Weights of a small image super-resolution model: batches of 32.
Rows from block 3 of a small image super-resolution model, named by matrix and row number. Rows with one number belong to one channel. Each number is 200 + 40 x the weight over its row's rms, rounded and kept within 0 to 999. All counts start at 0.
After each channel's rows are labels from the 100 images, of 14976, where the channel reaches its highest value: "strongest on" is what is common among them. Only what is clearly more common there than usual is listed. The data: patchworks of several textures. In brackets: how many of the 100, against the usual share in percent.
# convs0: first 3x3 conv (model.blocks.3.convs.0.weight, 96x96x3x3, each kernel summed), inputs 0-95
# convs1: second 3x3 conv (model.blocks.3.convs.1.weight, 96x96x3x3, transposed, each kernel summed), outputs 0-95

convs0.67,221,231,166,204,137,192,165,202,232,132,207,185,195,187,146,197,151,168,178,163,179,178,185,203,271,186,207,229,158,168,223,219,208,281,190,196,159,185,126,172,211,161,185,164,157,244,290,178,209,148,281,238,235,133,163,187,156,196,221,197,211,260,186,157,115,216,222,189,213,114,253,190,258,188,113,188,251,154,258,225,229,156,167,260,228,232,193,242,126,279,172,194,213,200,227,229
convs1.67,153,194,194,207,317,215,206,195,174,241,213,203,214,211,227,229,131,224,211,216,231,201,213,232,206,183,170,229,151,214,193,133,180,77,242,135,237,187,220,277,124,210,202,159,170,160,129,204,238,198,189,219,160,225,237,184,269,224,117,189,179,151,273,178,212,196,213,177,199,198,203,281,193,131,243,208,186,216,194,97,232,243,213,185,176,204,186,198,259,135,201,251,205,147,190,152
strongest on: black (84 vs 45.1); white (77 vs 45.5); triangles (27 vs 10.8)

convs0.83,222,192,219,192,192,163,219,251,251,140,210,178,152,213,203,260,192,252,185,206,138,180,210,148,172,136,147,243,166,214,186,167,191,160,163,208,233,265,199,124,217,267,186,173,140,152,225,160,217,276,248,192,186,253,210,261,118,225,230,147,177,216,218,207,209,262,201,138,226,222,149,248,174,211,134,190,220,160,203,200,219,174,192,163,257,167,216,152,258,169,110,136,197,257,271,151
convs1.83,156,154,176,243,221,165,189,191,211,177,263,232,219,186,175,170,272,203,162,183,197,212,134,179,219,174,146,137,221,215,273,190,170,227,168,203,251,200,296,268,172,162,191,232,230,208,134,152,137,251,190,204,179,267,191,114,238,174,184,303,193,191,179,197,223,104,248,162,173,196,197,211,145,222,160,175,186,243,158,177,202,203,265,211,238,152,240,208,213,198,224,237,144,254,197,280
strongest on: looped (29 vs 11); triangles (27 vs 10.8)

convs0.90,231,231,201,226,141,134,189,178,231,226,161,206,177,229,220,173,175,250,277,113,184,191,157,233,168,195,220,175,294,196,192,232,180,209,195,144,125,238,103,245,189,171,263,209,93,220,140,209,132,129,265,208,230,194,179,237,144,242,174,189,187,247,221,192,222,181,187,117,183,188,244,106,225,204,192,173,168,145,225,162,217,155,168,200,169,221,187,183,216,190,160,172,206,221,157,218
convs1.90,238,163,252,196,220,234,252,226,171,197,194,199,234,164,221,151,190,194,172,250,218,204,217,208,199,265,217,198,170,169,215,212,161,214,174,199,234,175,220,125,231,178,247,293,202,122,202,138,199,228,136,236,279,196,230,162,238,159,208,252,287,156,185,249,194,165,180,217,164,184,93,205,145,195,218,229,189,214,135,222,158,140,273,280,150,253,215,188,175,218,111,171,202,147,229,219
strongest on: crosshatched (53 vs 10.6)

convs0.77,198,184,212,141,218,179,143,246,192,238,141,237,233,184,249,310,157,171,230,165,194,193,236,238,142,185,216,223,135,186,269,220,217,182,162,213,151,148,204,237,160,218,217,205,164,205,163,193,252,154,205,209,203,239,146,161,123,207,198,165,186,182,124,262,171,210,195,184,255,242,175,210,273,187,293,219,220,169,249,203,159,187,179,211,216,218,170,68,289,211,191,211,214,175,221,153
convs1.77,191,197,231,220,233,254,217,196,194,165,230,229,196,213,216,177,180,233,180,191,265,241,224,213,225,227,245,204,142,141,182,177,166,189,310,196,241,240,187,273,217,205,177,279,135,258,307,205,182,201,211,231,220,186,267,286,264,181,240,205,242,192,232,255,253,145,196,216,162,226,212,199,223,164,169,207,220,270,232,186,250,181,183,196,200,182,216,241,77,169,213,233,140,250,186,257
strongest on: black (81 vs 45.1); white (81 vs 45.5)

convs0.75,198,193,254,165,224,131,187,178,181,229,156,244,197,164,271,264,174,235,200,282,217,188,195,225,165,161,243,168,278,220,149,189,192,178,140,183,252,183,332,243,211,231,160,276,184,182,177,200,182,228,137,226,157,252,129,221,227,170,167,258,237,205,125,191,181,201,187,208,220,318,201,201,209,152,189,169,189,207,252,182,204,278,259,222,232,179,210,156,211,190,177,185,207,239,199,186
convs1.75,208,204,260,223,216,238,176,262,242,214,243,164,199,191,187,272,191,218,174,196,292,218,218,266,168,173,216,217,217,214,176,201,216,175,171,162,216,191,185,313,189,171,193,280,210,191,317,195,194,158,221,155,213,215,160,217,184,226,193,150,188,190,113,229,167,230,143,243,151,136,236,251,170,215,274,184,200,212,215,222,196,194,241,191,270,159,203,172,294,158,180,173,242,291,238,231
strongest on: looped (47 vs 11)

convs0.45,215,204,214,125,156,91,163,187,162,210,195,218,195,215,225,170,320,122,243,182,181,151,200,149,244,160,215,139,156,205,163,230,184,251,188,216,215,187,176,192,116,136,231,248,205,141,186,185,221,234,170,218,180,161,209,170,299,184,241,160,246,234,193,190,204,209,157,245,257,204,301,201,189,207,185,206,179,167,131,200,216,252,180,180,222,180,159,208,194,232,204,190,210,174,287,260
convs1.45,133,222,267,179,159,130,122,155,253,174,215,208,187,203,212,212,261,189,223,209,191,231,221,166,261,122,171,243,235,248,292,163,183,259,137,202,189,158,285,223,232,237,200,274,192,185,163,151,196,216,210,223,198,162,230,206,193,211,166,203,182,197,204,182,283,249,245,228,257,185,194,226,189,234,161,122,175,175,135,169,219,204,182,161,257,206,213,125,132,238,165,145,191,251,229,211
strongest on: looped (42 vs 11); crosshatched (39 vs 10.6)

convs0.36,186,176,211,197,215,166,202,204,162,193,289,177,201,201,239,211,241,212,237,97,214,204,195,139,172,197,219,214,190,186,241,205,224,220,183,199,225,200,206,194,259,190,249,156,256,252,119,285,215,140,233,188,176,160,163,170,180,142,208,145,210,232,189,221,209,161,184,55,205,122,262,153,147,246,170,248,189,195,138,199,181,169,276,246,143,207,167,259,228,175,211,237,193,233,254,179
convs1.36,180,245,219,233,180,240,186,174,206,210,174,293,152,196,167,178,156,132,153,209,243,182,175,231,237,215,220,225,176,227,252,159,126,196,313,198,166,202,299,238,154,148,237,169,192,218,276,185,209,208,184,166,198,165,260,192,210,191,148,295,183,169,189,199,167,246,206,208,216,216,175,245,259,309,175,212,184,192,203,201,202,235,130,185,143,142,250,229,182,182,169,234,136,233,189,238
strongest on: looped (30 vs 11)

convs0.61,143,220,208,214,251,205,165,135,185,243,167,241,281,184,190,172,223,194,210,186,198,159,249,76,208,210,247,158,253,153,178,153,217,260,162,226,131,144,173,246,132,317,192,251,165,226,190,229,180,195,272,190,180,212,164,217,190,249,210,208,199,164,163,177,210,140,187,160,203,222,210,220,238,191,124,164,176,135,243,162,206,173,221,189,178,259,207,243,193,226,231,213,292,198,180,166
convs1.61,199,139,200,200,168,202,255,253,233,217,193,180,238,246,260,205,197,213,216,179,248,166,308,205,220,195,167,253,216,242,229,105,161,127,269,125,196,173,204,139,166,128,143,196,218,177,197,170,230,256,176,264,199,263,249,198,181,106,227,220,208,167,274,192,132,227,232,193,122,242,221,243,203,191,163,199,265,219,202,223,213,155,171,202,206,154,151,221,149,201,158,183,219,191,200,211
strongest on: yellow (86 vs 45.9); blue (71 vs 45.2)

convs0.19,221,244,126,159,208,209,166,115,278,150,172,267,234,181,283,213,208,134,247,214,147,249,202,264,216,280,209,224,163,132,139,221,170,201,180,178,174,169,153,252,207,276,184,211,218,122,179,144,188,162,135,215,198,159,186,182,214,234,216,207,156,240,171,207,214,178,189,216,150,211,136,218,149,147,145,204,197,216,139,215,247,209,208,206,218,180,225,125,213,206,268,202,182,160,213,262
convs1.19,233,232,112,188,200,247,275,204,201,240,169,209,157,250,229,212,268,266,170,209,190,202,204,151,177,244,235,171,279,166,128,181,254,214,241,164,233,206,160,227,193,201,221,218,166,196,242,150,168,182,173,183,207,280,179,209,214,239,236,168,217,212,235,208,270,267,141,213,161,94,246,255,169,192,200,211,225,166,259,211,157,213,240,250,254,223,125,146,135,189,188,165,159,236,184,151
strongest on: speckled (36 vs 11.6); bubbly (31 vs 10.6)

convs0.31,210,215,269,212,218,175,192,234,195,179,260,180,295,159,228,201,167,149,197,183,256,145,214,124,303,149,274,224,158,204,209,212,164,167,185,206,151,169,202,177,191,194,223,219,267,239,184,261,195,196,244,258,200,231,195,132,245,153,178,122,192,185,217,159,146,243,246,187,190,219,270,303,123,147,154,194,227,213,120,197,212,217,245,229,191,234,182,142,210,217,200,205,179,177,198,184
convs1.31,116,161,203,204,169,202,151,236,166,193,115,217,204,184,230,185,171,160,216,246,198,226,245,209,214,207,164,150,177,171,232,249,180,163,287,183,258,123,175,150,206,147,164,158,178,231,254,151,251,220,204,232,214,182,221,240,199,173,135,161,214,181,229,173,207,281,238,236,313,207,259,206,276,166,135,176,195,149,155,207,189,191,133,149,260,196,269,210,213,247,188,173,236,205,222,228
strongest on: triangles (28 vs 10.8)

convs0.66,219,186,242,206,167,226,222,207,198,334,147,168,204,135,171,171,205,165,205,202,226,142,235,240,189,205,217,277,236,172,152,238,183,182,187,165,173,174,217,188,149,178,190,176,178,205,184,236,239,198,194,200,101,190,210,196,144,201,219,177,240,205,172,154,251,154,167,0,152,180,210,260,194,156,209,155,198,186,209,197,275,171,233,195,225,202,176,193,222,172,203,219,227,194,169,230
convs1.66,193,194,112,234,202,233,196,191,223,200,198,256,215,137,152,171,211,226,240,173,199,149,198,146,233,232,235,205,164,189,162,246,180,152,166,162,213,187,136,162,230,229,214,210,172,170,213,231,202,209,205,308,160,259,239,134,188,204,186,248,216,214,201,166,152,282,207,367,193,256,253,183,181,189,182,224,193,162,165,217,132,218,135,222,222,187,138,235,161,167,197,153,204,133,206,195
strongest on: yellow (75 vs 45.9)

convs0.78,221,182,134,235,237,174,219,215,160,163,181,178,173,166,198,235,201,178,295,131,166,190,214,185,228,180,189,227,154,175,219,177,142,168,210,170,225,161,132,98,272,205,133,214,158,210,161,173,158,137,176,214,135,285,189,220,199,303,204,174,125,258,153,137,200,248,201,156,256,209,221,177,180,212,147,191,224,168,165,157,211,244,182,225,208,163,225,170,268,192,218,187,260,170,222,156
convs1.78,159,240,136,169,179,136,270,164,228,278,193,195,245,232,204,177,189,205,119,178,183,204,225,199,174,199,148,156,224,239,230,115,212,167,171,175,228,205,222,182,164,267,173,187,180,219,171,176,223,205,186,188,223,197,108,91,179,164,214,155,107,101,149,267,195,185,187,213,183,182,136,254,237,205,196,198,221,193,263,197,193,209,224,214,255,250,174,192,175,181,221,226,197,136,264,135
strongest on: white (96 vs 45.5)

convs0.50,214,199,133,236,128,194,178,238,181,183,234,255,211,225,251,174,212,224,237,229,169,213,244,248,182,91,223,187,234,222,191,219,142,227,155,250,82,250,108,217,173,203,194,258,222,228,243,219,228,142,198,132,240,145,207,183,157,212,205,139,227,211,209,237,222,179,153,208,191,147,255,110,156,203,217,237,223,214,204,213,181,221,142,178,150,205,147,97,179,213,194,199,195,225,237,220
convs1.50,204,226,338,192,153,225,175,192,185,166,193,171,142,149,130,205,300,235,202,160,162,193,164,202,200,169,239,116,180,149,219,210,190,259,183,252,186,330,148,150,228,224,234,255,152,220,187,198,181,186,215,227,194,226,171,305,214,186,245,207,266,201,251,183,217,242,210,230,206,166,190,251,158,219,173,158,219,201,221,201,235,174,186,238,214,248,223,158,224,229,149,191,214,217,245,195
strongest on: zigzag (31 vs 10.8)

convs0.44,253,162,110,214,172,180,214,174,321,184,207,165,125,188,176,192,122,191,146,164,216,176,171,229,237,137,238,240,141,165,206,251,100,191,188,209,180,136,151,118,246,193,192,183,169,182,213,249,189,138,240,251,214,184,205,242,216,192,203,135,196,225,273,179,200,180,199,103,161,229,171,205,171,214,216,238,204,216,154,206,250,210,149,186,230,226,186,169,175,211,228,270,210,175,150,189
convs1.44,156,216,186,238,226,198,182,159,164,154,218,251,167,226,198,204,216,184,253,224,232,134,194,194,194,227,229,200,230,206,216,99,404,199,227,207,213,196,211,231,86,172,221,198,228,188,132,190,203,245,187,208,178,189,200,164,211,226,192,291,201,209,178,202,198,203,222,177,210,209,248,218,173,245,150,190,204,155,178,194,185,242,238,225,181,193,223,212,222,178,253,94,147,237,225,249
strongest on: yellow (73 vs 45.9); crosshatched (32 vs 10.6); zigzag (27 vs 10.8)

convs0.55,223,187,219,225,160,180,267,216,216,305,184,160,188,148,180,187,222,163,266,216,177,195,203,209,179,189,193,195,220,190,200,249,237,182,172,192,190,213,177,187,141,209,176,148,163,147,146,201,223,222,176,217,133,186,189,192,221,206,231,161,234,243,245,157,357,205,212,126,235,181,195,173,146,141,213,185,194,282,227,208,126,212,223,187,231,195,197,136,250,69,225,267,190,189,177,220
convs1.55,164,171,169,194,282,223,221,132,192,150,213,221,237,219,245,197,150,220,196,186,231,218,158,196,248,199,148,311,183,175,167,118,182,237,265,165,216,172,236,182,126,175,247,114,240,198,189,216,228,210,224,260,140,215,156,151,234,160,162,232,176,158,304,158,163,158,152,154,187,165,206,249,192,202,167,175,223,219,171,191,212,196,204,202,201,229,175,208,181,123,147,223,202,95,222,191
strongest on: yellow (76 vs 45.9)

convs0.93,200,213,102,214,92,157,200,229,208,168,199,236,236,211,212,202,183,163,232,194,141,197,219,154,177,201,193,191,177,188,214,191,190,143,197,232,215,165,286,254,180,224,183,193,150,198,221,169,244,228,169,127,217,220,184,186,242,252,141,258,187,165,194,197,198,222,246,232,161,169,204,107,173,284,201,168,201,217,136,186,182,300,250,166,206,96,258,135,269,199,180,159,190,159,222,229
convs1.93,194,251,175,133,174,202,169,185,201,160,194,192,148,213,160,136,257,246,188,213,146,190,159,178,233,192,235,91,153,189,243,225,201,211,204,217,122,275,196,197,202,204,195,260,195,157,144,145,197,250,232,199,155,157,189,189,147,214,208,207,208,200,174,246,217,101,140,217,236,216,272,254,154,213,221,244,231,119,223,229,178,144,204,243,184,157,167,231,164,203,156,195,206,326,180,214
strongest on: zigzag (36 vs 10.8); crosshatched (28 vs 10.6)

convs0.20,211,124,219,214,129,193,173,247,156,166,144,227,214,230,285,298,231,251,215,198,264,210,222,170,202,173,220,181,235,231,75,194,191,213,216,205,233,167,187,262,200,239,186,187,173,181,186,190,154,121,138,133,225,185,230,172,163,174,196,210,190,201,196,205,188,199,202,167,174,165,200,227,193,191,168,250,165,157,173,189,212,190,217,179,245,191,134,252,213,229,234,250,203,349,207,275
convs1.20,198,238,237,172,280,284,241,134,165,204,241,150,168,185,125,252,210,179,231,220,195,241,184,215,190,279,223,199,238,157,112,209,221,142,174,174,165,214,212,164,272,154,224,195,262,150,258,196,177,186,173,130,211,238,178,216,200,138,228,147,223,182,193,283,192,183,112,147,161,182,187,229,228,239,146,202,228,255,177,203,163,232,212,229,284,221,259,205,197,212,161,166,222,164,192,238
strongest on: speckled (33 vs 11.6); labyrinth (28 vs 11.1)

convs0.3,177,305,232,142,151,150,212,209,244,187,196,281,228,126,175,218,169,182,173,149,67,222,170,184,176,137,195,206,322,194,211,243,138,190,244,276,237,173,189,209,185,206,285,202,207,207,181,172,236,210,212,157,201,175,141,167,181,251,203,259,230,170,184,185,233,229,178,191,221,193,206,224,193,242,146,201,203,226,156,195,226,177,206,182,198,236,243,258,190,209,143,139,209,266,202,216
convs1.3,243,165,240,210,148,140,211,153,109,191,151,187,174,274,168,180,233,210,197,234,203,173,183,175,160,182,258,171,251,254,209,151,173,177,258,197,192,193,190,214,278,254,247,190,230,199,291,264,142,170,221,144,173,216,193,156,237,143,215,176,178,224,217,123,198,170,197,164,221,161,182,158,145,250,208,164,181,191,212,180,175,315,180,209,185,211,177,196,106,212,185,293,178,160,171,181
strongest on: black (77 vs 45.1); crosshatched (29 vs 10.6); zigzag (27 vs 10.8)

convs0.62,162,189,169,211,228,225,183,207,307,231,227,218,210,210,154,164,179,190,197,312,196,149,202,218,199,231,215,197,156,150,268,178,177,129,232,205,210,310,211,150,212,206,243,233,223,169,187,214,153,133,147,234,223,246,186,195,187,261,179,271,175,215,201,76,176,222,142,221,169,125,192,150,184,200,218,190,164,208,246,210,202,183,219,223,204,146,155,160,220,203,209,184,177,92,237,200
convs1.62,184,248,180,255,298,283,224,152,148,234,175,220,217,210,164,167,243,223,169,207,228,209,224,184,160,279,271,255,110,199,237,146,196,164,169,140,253,191,189,201,233,225,267,144,241,193,174,177,187,199,218,237,164,248,225,210,212,182,181,239,170,162,236,269,160,170,207,244,201,240,194,220,217,167,234,280,211,256,238,146,218,239,272,153,257,209,165,210,219,164,214,287,180,193,248,208
strongest on: black (72 vs 45.1); looped (28 vs 11)

convs0.40,174,212,122,258,208,214,170,160,197,200,170,194,242,222,227,112,133,188,322,205,242,140,233,160,197,207,166,178,158,190,264,218,195,178,143,125,131,216,139,160,183,179,251,205,213,222,195,143,235,164,222,178,246,183,194,192,206,197,182,171,208,200,267,188,153,291,173,182,173,190,173,221,172,187,206,203,217,335,183,195,201,165,164,216,186,199,184,187,138,181,186,143,296,205,175,199
convs1.40,246,184,201,163,166,248,188,278,223,255,203,194,233,166,208,215,231,221,62,207,167,215,199,182,230,248,264,193,172,233,193,237,148,240,196,246,181,216,162,199,221,202,188,204,189,148,245,218,133,186,180,241,158,249,239,174,210,239,222,212,215,230,159,231,277,142,228,271,226,197,200,186,180,182,184,202,125,78,211,165,187,171,210,219,197,191,185,179,321,255,240,216,117,200,190,207
strongest on: pink (73 vs 45.7); black (72 vs 45.1)

convs0.1,149,230,247,238,165,223,234,241,179,207,192,137,214,183,158,173,228,255,214,250,198,226,175,178,159,141,139,215,341,219,200,199,180,196,202,161,252,272,250,183,230,185,206,222,197,184,146,138,208,301,213,184,155,265,196,219,198,175,161,242,180,183,129,226,142,192,157,185,205,163,191,194,225,194,257,199,192,174,283,176,213,178,184,143,238,124,156,270,233,171,176,196,185,248,173,129
convs1.1,220,230,286,172,156,197,185,179,191,177,193,157,195,232,158,273,202,176,201,157,166,166,215,220,243,143,205,151,171,233,122,217,208,206,172,215,190,217,158,192,238,251,196,159,203,254,259,171,266,160,254,146,217,154,207,176,176,180,270,142,136,197,118,219,234,219,182,216,235,229,167,228,262,151,184,224,225,240,207,216,224,204,148,198,194,326,284,144,281,239,182,203,241,162,178,172
strongest on: triangles (27 vs 10.8)

convs0.73,225,119,169,141,173,144,151,177,210,234,198,247,178,209,210,184,179,177,258,198,233,241,195,143,175,104,176,244,213,180,161,241,189,178,191,213,165,226,180,254,132,215,164,225,210,147,200,150,238,141,236,114,207,326,273,201,217,183,221,204,221,256,148,128,227,238,192,162,190,189,189,238,211,217,233,222,254,171,227,219,210,222,147,166,152,211,157,182,152,297,205,195,216,143,164,222
convs1.73,195,278,257,222,172,240,232,207,197,205,142,184,206,169,224,257,231,209,171,249,222,130,209,145,165,252,108,137,191,183,130,166,161,189,138,190,262,159,245,266,239,200,246,187,142,181,233,200,183,243,211,168,193,238,195,229,211,150,193,196,210,175,324,216,186,181,242,179,151,231,243,200,208,140,163,160,180,195,188,141,299,250,191,221,197,203,240,174,173,156,193,218,193,257,264,231
strongest on: white (71 vs 45.5)

convs0.33,240,120,215,165,203,115,181,221,224,192,190,200,173,201,215,265,166,200,200,246,218,184,246,153,194,209,129,162,235,229,244,173,223,170,181,219,309,192,211,300,230,274,135,222,141,193,160,265,267,239,238,129,174,237,193,173,130,202,202,194,239,163,198,231,172,236,240,232,158,241,221,225,211,145,137,206,191,205,133,200,240,181,195,273,267,236,206,136,222,171,197,206,198,229,187,162
convs1.33,244,205,178,201,204,262,203,209,194,244,139,207,283,116,161,152,174,182,211,199,167,204,166,157,159,207,191,235,191,237,213,165,149,160,250,193,245,200,258,76,218,196,185,208,172,151,138,201,181,196,259,260,181,216,158,194,253,138,213,131,133,171,211,170,206,193,167,170,249,243,158,155,140,229,234,157,169,279,217,188,202,180,218,288,193,253,219,156,185,258,198,165,201,207,129,174
strongest on: crosshatched (30 vs 10.6)

convs0.87,284,181,203,214,202,199,209,208,235,175,142,165,129,189,254,186,210,238,223,124,219,189,134,168,189,199,160,212,181,238,196,202,63,165,160,173,244,168,285,196,252,202,169,246,194,249,182,190,208,252,250,156,214,222,207,182,216,194,188,174,151,195,239,204,197,297,248,220,190,222,166,179,294,135,185,186,135,252,211,167,246,176,186,183,219,218,195,191,140,229,249,158,212,246,213,108
convs1.87,173,147,183,207,161,227,165,223,251,203,192,196,229,204,213,226,199,206,95,167,270,231,154,199,201,177,184,238,150,255,229,201,334,192,242,194,160,209,158,241,174,180,205,225,178,181,246,151,215,190,205,276,210,264,275,226,144,204,161,198,241,167,236,158,235,86,258,208,166,194,219,221,180,229,204,267,167,123,253,184,217,197,181,187,203,159,246,169,195,210,201,287,211,198,214,267
strongest on: triangles (32 vs 10.8)

convs0.6,128,142,149,220,225,203,166,115,241,168,157,191,200,220,266,178,170,243,184,229,226,215,193,209,207,184,196,221,207,181,153,204,177,191,243,158,176,211,158,108,178,209,161,185,208,114,170,184,266,183,200,259,197,145,229,165,212,152,149,224,322,249,234,187,165,139,168,178,188,187,230,263,164,168,205,179,149,202,193,222,204,230,198,231,177,315,214,214,215,144,242,230,269,135,156,231
convs1.6,195,199,203,178,171,255,169,184,259,203,209,208,150,137,141,239,169,243,187,175,177,173,229,220,232,109,267,206,189,249,176,137,295,153,195,222,187,199,205,193,200,148,201,178,188,177,141,222,162,219,277,208,159,184,126,235,131,158,160,236,187,193,256,212,191,224,192,202,230,217,256,196,234,157,142,214,200,201,175,201,191,166,129,187,208,132,262,221,148,191,326,237,108,179,189,200
strongest on: black (82 vs 45.1)

convs0.56,168,217,64,187,171,183,172,152,130,178,227,304,215,208,181,179,218,200,156,147,195,188,234,176,166,152,228,131,174,195,227,150,220,186,203,195,214,154,262,162,248,237,215,134,232,272,177,222,201,221,231,222,179,273,219,163,211,252,198,240,173,170,144,201,209,164,275,159,195,172,161,223,188,217,206,199,196,271,201,152,130,176,277,155,188,216,150,163,218,182,201,122,188,177,268,213
convs1.56,160,181,181,194,216,201,227,246,235,157,259,263,190,150,187,152,202,201,196,247,224,228,225,184,208,194,168,198,151,253,265,219,165,308,201,167,209,140,212,218,163,181,262,145,232,182,188,200,237,238,148,150,206,159,204,255,273,211,194,241,246,151,210,191,185,142,274,226,223,143,162,192,144,231,154,271,186,232,202,182,182,200,190,326,156,210,153,212,183,198,213,202,202,175,147,92
strongest on: triangles (76 vs 10.8); centre pattern: triangles (32 vs 3.2)

convs0.64,189,140,230,207,153,169,172,240,189,180,212,141,232,194,244,286,240,105,208,191,175,212,163,172,249,193,207,180,172,164,268,197,185,237,181,163,264,128,163,305,185,173,178,276,213,221,173,208,213,131,212,156,202,173,189,159,164,184,228,185,229,209,132,237,243,235,242,156,210,278,170,147,109,226,210,173,232,211,172,134,177,183,191,172,275,246,210,251,196,195,154,153,192,230,244,177
convs1.64,249,235,148,146,155,172,214,174,279,210,166,149,206,156,206,227,142,182,212,198,209,247,221,164,246,183,199,189,274,174,258,211,265,160,181,214,246,177,201,74,122,172,156,303,194,179,213,215,205,231,220,161,216,217,240,229,152,234,155,180,170,163,189,203,205,203,233,178,185,297,192,208,287,272,166,185,174,101,180,219,183,179,184,216,210,170,204,239,169,184,167,161,171,238,236,177
strongest on: zigzag (30 vs 10.8)

convs0.37,198,170,279,140,133,107,194,225,159,268,163,302,177,193,218,219,220,188,235,235,194,212,218,157,200,137,182,232,212,191,328,230,187,206,246,194,218,215,266,186,199,269,214,239,199,192,158,175,197,222,265,173,179,174,168,158,238,232,182,193,233,213,180,138,180,253,183,187,217,163,203,230,272,265,189,236,234,152,150,206,202,167,199,177,192,221,183,108,168,183,175,160,207,245,110,209
convs1.37,174,204,183,233,173,207,156,209,211,221,193,200,221,130,142,215,177,187,140,210,238,174,147,194,185,237,149,267,187,235,297,156,181,172,129,207,222,182,200,221,139,77,230,186,161,200,115,154,166,111,245,232,173,189,145,167,181,117,217,162,171,225,185,250,234,242,204,233,223,194,258,158,222,252,218,163,200,221,191,225,145,198,154,204,266,226,198,200,189,279,252,244,186,202,205,252
strongest on: crosshatched (54 vs 10.6)

convs0.15,233,221,232,154,211,219,225,227,192,231,231,220,208,153,223,197,222,149,169,211,202,250,196,207,142,140,168,203,292,179,198,78,189,227,200,162,180,166,176,225,160,205,145,208,201,283,268,211,238,91,240,159,222,241,204,105,211,198,199,188,261,106,223,198,257,222,105,167,145,162,191,188,184,162,182,244,236,190,131,223,210,194,211,236,151,215,149,241,224,205,218,224,183,184,194,171
convs1.15,217,133,195,212,181,209,166,222,154,211,185,218,169,189,177,202,209,181,151,212,175,170,217,196,198,295,210,203,154,179,201,232,188,220,209,197,165,189,184,148,186,172,73,244,183,144,103,232,123,232,178,255,163,221,204,189,255,157,189,199,206,286,206,184,197,273,252,264,307,258,204,202,97,187,169,162,137,132,182,200,207,198,197,190,208,144,240,177,197,190,146,202,145,186,192,229
strongest on: teal (77 vs 45.6)

convs0.4,216,153,219,202,184,182,211,303,176,211,230,273,220,216,210,290,218,262,228,208,294,215,192,272,254,172,212,156,163,244,220,213,199,201,217,179,214,267,160,219,207,156,166,164,199,185,183,200,197,189,128,125,203,180,220,196,165,191,226,231,189,203,149,270,249,180,247,230,192,245,187,183,214,118,236,230,221,218,193,192,184,247,240,220,106,216,205,260,193,225,189,151,214,336,246,218
convs1.4,218,243,236,267,222,254,163,137,161,190,199,180,188,184,205,178,188,172,179,205,236,175,211,101,153,193,243,246,214,204,163,154,175,311,185,183,217,212,215,181,209,242,191,189,207,255,201,120,182,184,226,177,171,235,215,236,250,226,181,154,274,162,193,297,123,217,194,221,177,193,285,243,280,247,172,196,168,212,198,206,198,189,204,224,219,198,209,167,228,131,165,307,184,292,216,232
strongest on: triangles (42 vs 10.8)

convs0.94,225,185,119,182,202,239,204,128,196,139,256,160,174,223,190,193,193,218,197,133,126,201,174,184,84,189,208,192,142,178,152,239,184,203,135,172,118,199,232,224,143,186,77,141,194,186,168,117,208,186,221,239,207,144,215,144,202,247,216,260,206,215,207,241,195,194,272,111,230,223,211,158,221,160,245,196,227,195,209,241,204,160,229,234,152,193,191,181,223,188,213,248,221,146,213,218
convs1.94,150,223,187,211,219,192,208,189,283,262,177,184,251,182,270,225,247,210,143,246,172,202,223,240,135,162,203,275,223,205,210,134,197,153,235,194,268,227,203,227,275,201,129,232,213,227,273,264,240,247,256,199,197,232,246,255,193,214,174,120,177,127,213,137,133,231,219,204,156,221,237,275,140,204,199,211,237,200,208,180,216,224,204,157,259,209,101,195,224,169,225,197,232,185,193,180
strongest on: yellow (71 vs 45.9)

convs0.16,237,169,131,201,175,139,254,178,194,142,142,177,240,202,167,167,200,243,194,104,203,194,213,215,138,133,202,160,172,103,288,188,176,157,204,197,149,190,191,210,219,232,249,235,202,231,267,169,269,190,227,189,244,194,257,177,244,111,207,207,209,186,186,218,195,170,269,200,226,259,194,206,189,175,203,216,180,178,164,216,211,192,142,140,103,209,160,99,204,194,236,228,211,262,218,173
convs1.16,195,179,192,222,173,185,142,175,204,187,228,239,111,171,178,147,209,143,242,199,180,185,126,218,225,190,170,240,236,110,217,213,165,252,175,230,182,224,163,176,164,152,289,190,255,185,171,233,143,236,159,187,149,155,140,189,209,239,208,216,233,240,211,154,207,244,219,210,229,163,226,153,132,251,177,129,207,246,148,199,148,177,198,248,86,191,183,198,209,233,143,118,163,199,205,273
strongest on: yellow (75 vs 45.9); crosshatched (35 vs 10.6); rays (33 vs 10.8); looped (27 vs 11)

convs0.14,198,190,193,198,137,186,188,255,266,238,223,113,187,162,175,169,265,147,177,173,193,210,184,236,241,130,238,114,265,235,255,188,204,268,232,186,260,248,211,221,222,176,167,233,245,186,183,109,172,208,133,183,165,116,217,230,194,210,216,175,277,137,120,196,169,253,170,181,201,201,237,240,254,222,208,186,195,145,229,156,163,198,212,138,150,184,189,249,189,209,162,161,207,206,131,203
convs1.14,234,233,194,153,116,203,198,188,212,236,210,187,170,223,221,187,149,226,166,205,148,173,240,215,125,204,224,209,209,163,186,189,218,216,163,239,225,193,168,130,130,231,137,206,222,254,181,203,192,187,203,140,214,162,175,208,205,150,198,197,135,186,280,387,227,183,239,207,204,224,211,101,219,253,230,216,173,192,209,194,215,178,193,245,191,236,254,289,190,207,225,208,171,243,207,271
strongest on: zigzag (46 vs 10.8); crosshatched (38 vs 10.6)